{
  "encoder_arch": "convnext",
  "model": "contrastive image-text model",
  "dataset": "drawings of small networks of dots and links",
  "train_examples": 97500,
  "image_size": 64,
  "crop_scale_min": 1,
  "horizontal_flip": true,
  "color_jitter": 0.1,
  "tokenizer": "word",
  "vocab_size": 54,
  "loss": "softmax",
  "embed_dim": 128,
  "encoder_isotropic": false,
  "encoder_norm": "rmsnorm",
  "encoder_activation": "relu",
  "encoder_mlp_ratio": 6,
  "encoder_inner_norm": false,
  "encoder_patch_size": [4, 4],
  "encoder_conv_stem": false,
  "encoder_depths": [4, 4, 4],
  "encoder_widths": [80, 160, 320],
  "encoder_kernel_size": 3,
  "text_encoder_causal": false,
  "text_encoder_width": 256,
  "text_encoder_layers": 6,
  "text_encoder_norm": "layernorm",
  "text_encoder_norm_position": "pre",
  "text_encoder_activation": "relu",
  "text_encoder_mlp_ratio": 4,
  "text_encoder_head_dim": 64,
  "text_encoder_fused_qkv": false,
  "text_encoder_bias": "none",
  "text_encoder_qk_norm": false,
  "text_encoder_parallel_block": false,
  "text_encoder_inner_norm": false,
  "text_encoder_drop_path": 0.1,
  "text_encoder_positions": "rope",
  "init": "small_normal",
  "residual_init": "none",
  "optimizer": "adamw",
  "lr": 0.0014,
  "beta1": 0.9,
  "beta2": 0.95,
  "eps": 1e-06,
  "grad_clip": 5.0,
  "gradient_centralization": true,
  "gradient_noise": 0.3,
  "ema_decay": 0.995,
  "steps": 19800,
  "batch_size": 512,
  "epochs": 104.0,
  "lr_schedule": "constant",
  "warmup_steps": 990,
  "weight_decay": 0.2
}
Rows from block 3 of the image encoder of a small contrastive image-text model, named by matrix and row number. Rows with one number belong to one neuron. Each number is 200 + 30 x the weight over its row's rms, rounded and kept within 0 to 999. All counts start at 0. After the name is the row's rms in percent of the matrix's.
After each neuron's rows are labels from the 100 images, of 14848, where the neuron reaches its highest value: "lies over" is the class under the peak; "responds to" is what is common among them. Only what is clearly more common there than usual is listed. The data: drawings of small networks of dots and links. In brackets: how many of the 100.
# fc1: MLP up (encoder.blocks.3.mlp.fc1.weight, 480x80), inputs 0-79
# fc2: MLP down (encoder.blocks.3.mlp.fc2.weight, 80x480, transposed), outputs 0-79

fc1.161,092,183,209,178,168,210,211,200,156,214,230,207,224,171,139,181,210,161,237,230,255,160,170,231,249,191,163,175,226,181,181,180,232,175,181,187,196,209,223,218,211,192,174,202,172,194,189,148,212,234,231,230,218,279,123,220,209,205,171,249,228,188,205,240,194,193,241,194,149,201,272,214,224,170,241,195,217,193,238,179,201
fc2.161,090,198,205,234,183,186,181,212,207,216,148,218,224,227,202,215,197,233,152,166,186,228,252,217,278,223,258,201,186,185,168,266,173,204,189,239,188,218,225,170,228,160,177,182,188,197,225,233,205,229,142,259,194,204,198,161,201,258,153,191,200,210,214,140,167,172,158,192,234,219,225,196,227,211,210,223,176,183,193,208,137
lies over: dot (100)
responds to: pink dots (80)

fc1.417,106,222,181,169,233,190,184,223,177,223,184,143,218,175,142,176,234,154,162,206,218,141,210,237,248,262,179,183,231,204,220,168,200,177,185,196,200,185,232,182,282,188,186,201,210,225,170,231,150,227,269,170,193,186,222,214,217,222,181,178,255,181,179,211,211,202,186,186,140,182,227,191,219,156,261,175,213,193,200,193,201
fc2.417,091,193,239,200,199,188,187,226,216,192,229,223,154,197,198,217,216,220,155,167,201,214,251,177,266,185,275,234,208,145,172,220,246,207,163,219,238,235,233,184,173,153,143,143,186,195,218,171,197,197,149,223,161,183,257,196,180,190,158,229,195,198,230,210,225,188,177,195,215,208,250,201,225,239,187,167,172,218,191,253,201
lies over: dot (100)
responds to: green dots (57); orange dots (31)

fc1.172,109,189,183,132,168,203,172,205,176,280,199,149,234,186,175,265,181,156,196,205,197,219,237,236,243,234,199,117,227,183,185,234,203,174,176,161,211,218,185,220,212,208,121,182,166,177,218,267,212,220,239,224,221,182,203,225,211,210,163,230,167,188,203,207,194,206,222,171,156,212,215,203,203,204,247,191,204,186,200,176,206
fc2.172,094,202,205,172,198,205,177,220,205,193,227,206,199,212,218,196,194,199,220,140,192,203,273,211,158,247,266,246,166,221,239,249,224,187,206,218,179,201,264,215,180,171,132,163,179,147,204,195,177,253,160,227,202,128,198,228,189,174,193,189,223,170,214,191,204,205,232,257,163,182,214,209,210,252,172,218,177,198,174,197,162
lies over: dot (100)
responds to: green dots (37); pink dots (32)

fc1.303,080,235,200,205,167,176,143,236,191,205,139,174,219,168,211,206,162,184,224,191,226,162,193,238,173,201,225,204,257,186,181,214,147,228,155,211,200,173,180,131,216,214,167,114,177,255,196,196,169,231,211,219,216,239,193,247,239,210,194,188,182,170,231,201,173,171,214,201,162,228,198,209,152,161,201,150,243,207,198,195,202
fc2.303,098,173,207,191,194,230,150,222,170,205,170,160,214,228,216,187,200,193,198,122,208,234,190,201,233,255,110,203,218,234,208,125,224,229,189,210,177,174,221,240,207,214,202,267,172,222,248,199,203,212,177,193,209,231,213,186,196,216,197,147,172,232,224,183,215,222,178,150,192,191,241,157,260,211,187,199,210,244,181,184,180
lies over: dot (35)
responds to: red dots (82)

fc1.340,111,232,202,214,192,175,234,219,195,219,209,169,232,183,136,214,244,196,237,200,172,166,208,247,178,174,180,204,214,212,202,194,186,181,185,199,152,260,241,180,191,225,209,194,119,204,200,208,204,166,195,290,213,169,206,208,206,175,187,251,191,155,223,242,124,220,242,187,174,156,195,203,202,168,187,205,196,234,157,249,208
fc2.340,127,216,180,252,233,159,246,209,209,193,183,186,207,148,212,220,250,154,162,171,158,228,243,200,184,153,198,204,208,240,220,243,180,203,189,198,214,243,232,162,184,204,243,163,182,221,133,216,218,279,167,165,177,180,209,175,214,254,198,186,197,133,217,218,164,225,198,237,206,196,193,207,208,215,225,201,214,211,246,175,241
lies over: link (65)
responds to: complete (43); nine dots (41)

fc1.466,085,209,172,141,219,182,195,210,202,173,207,182,211,186,210,228,231,237,116,180,186,150,205,189,193,245,145,256,152,234,216,194,192,176,194,195,237,212,268,149,212,186,169,221,191,178,136,156,176,170,228,200,158,253,206,219,172,215,173,203,193,245,179,213,198,183,242,204,233,209,246,220,226,156,177,205,201,210,200,240,206
fc2.466,093,205,178,170,204,190,202,157,194,199,233,201,194,173,228,224,193,206,222,237,204,231,283,203,220,231,148,174,192,269,230,145,205,176,255,194,201,194,171,197,197,207,192,142,226,203,220,215,166,172,280,175,211,163,194,225,230,134,230,249,223,218,154,192,223,193,160,185,227,144,194,206,184,211,205,239,183,208,193,163,199
lies over: link (50)
responds to: laid out on a circle (84); complete (55)

fc1.307,104,213,175,173,176,224,312,218,251,181,196,160,207,226,218,242,242,207,207,210,211,160,225,171,189,156,228,220,188,241,183,209,223,244,191,208,182,187,210,233,223,191,208,197,197,238,231,174,136,205,248,262,176,167,191,229,182,173,205,250,156,205,212,184,213,194,245,149,194,165,185,170,196,203,180,182,144,190,192,213,183
fc2.307,122,198,207,197,183,164,216,230,215,202,248,237,165,196,199,206,192,213,210,73,174,225,220,188,203,195,236,211,229,123,189,129,209,197,174,193,221,201,248,198,221,181,171,218,213,164,218,196,182,180,204,189,196,207,179,233,210,169,182,262,206,200,184,209,247,179,244,262,175,254,188,210,205,234,233,240,183,186,214,215,208
lies over: dot (53)
responds to: yellow dots (72)

fc1.265,089,196,190,185,199,208,71,223,241,220,211,124,209,189,193,198,226,179,180,202,220,190,211,198,185,198,198,230,230,195,184,227,166,228,173,179,180,184,211,245,187,226,205,145,191,271,214,229,190,202,243,205,221,149,191,218,209,195,194,211,179,199,211,183,175,141,205,194,208,188,168,199,172,192,189,214,274,221,201,240,267
fc2.265,120,195,184,200,222,226,153,234,154,176,145,206,208,224,204,171,215,155,190,162,195,185,203,233,265,236,209,224,187,241,209,207,203,201,195,201,192,163,218,194,212,225,208,182,164,241,214,225,217,217,143,219,204,231,210,178,195,199,176,122,205,189,248,179,180,236,147,144,204,179,257,199,249,220,155,220,258,250,162,186,192
lies over: dot (92)
responds to: pink dots (83)

fc1.445,104,177,176,208,157,182,189,234,246,236,217,202,223,234,160,202,262,173,179,238,195,212,189,226,178,190,178,202,209,175,135,216,158,166,232,146,179,257,254,201,185,242,200,194,192,247,172,245,236,222,211,182,248,162,209,192,208,146,148,228,151,204,254,217,250,204,224,220,182,205,211,195,218,201,238,208,193,193,238,225,203
fc2.445,092,210,199,206,216,216,225,206,223,189,195,212,188,189,200,189,237,213,192,129,182,143,359,194,193,219,206,182,235,209,231,244,180,197,226,199,212,193,237,246,176,197,194,181,205,195,192,236,178,266,207,202,201,201,208,199,208,216,202,168,207,175,216,234,224,209,224,198,254,185,181,210,152,167,193,265,186,185,207,186,216
lies over: dot (95)
responds to: teal dots (70)

fc1.332,090,199,186,209,200,199,62,212,248,232,211,155,214,192,198,201,221,187,176,189,212,203,240,198,181,195,197,235,229,203,190,208,176,222,196,173,175,179,203,228,198,220,208,133,204,275,210,227,187,203,274,214,212,170,190,220,200,189,193,207,176,201,213,175,168,140,222,206,201,181,183,197,171,204,196,204,277,199,188,233,256
fc2.332,132,194,181,197,219,228,150,238,152,176,126,202,211,222,204,163,217,149,197,178,203,176,181,244,260,230,215,228,213,244,204,222,215,199,197,206,185,166,213,209,205,203,213,195,170,239,218,227,207,221,135,206,207,244,215,189,201,190,179,142,203,194,245,167,163,234,135,154,190,181,249,200,228,208,163,194,251,249,150,183,188
lies over: dot (92)
responds to: pink dots (83)

fc1.246,096,212,225,165,201,241,229,188,204,260,218,202,223,167,173,244,163,167,194,202,225,142,182,200,212,206,184,132,155,193,201,202,210,193,204,120,228,186,216,178,223,183,184,159,250,207,152,146,175,189,244,224,128,171,214,206,252,182,172,210,198,223,203,171,192,154,195,216,222,217,248,248,184,190,176,208,186,176,199,158,200
fc2.246,096,192,181,190,227,199,172,147,195,191,158,143,225,212,188,223,239,213,155,201,243,201,298,207,192,193,139,168,239,225,195,136,202,219,222,234,187,208,151,187,178,224,214,151,252,182,180,175,267,200,244,189,193,222,210,178,183,210,239,183,217,240,201,197,237,182,196,174,198,175,159,217,150,203,226,174,183,199,198,185,182
lies over: link (92)
responds to: complete (40); orange dots (29); green dots (29)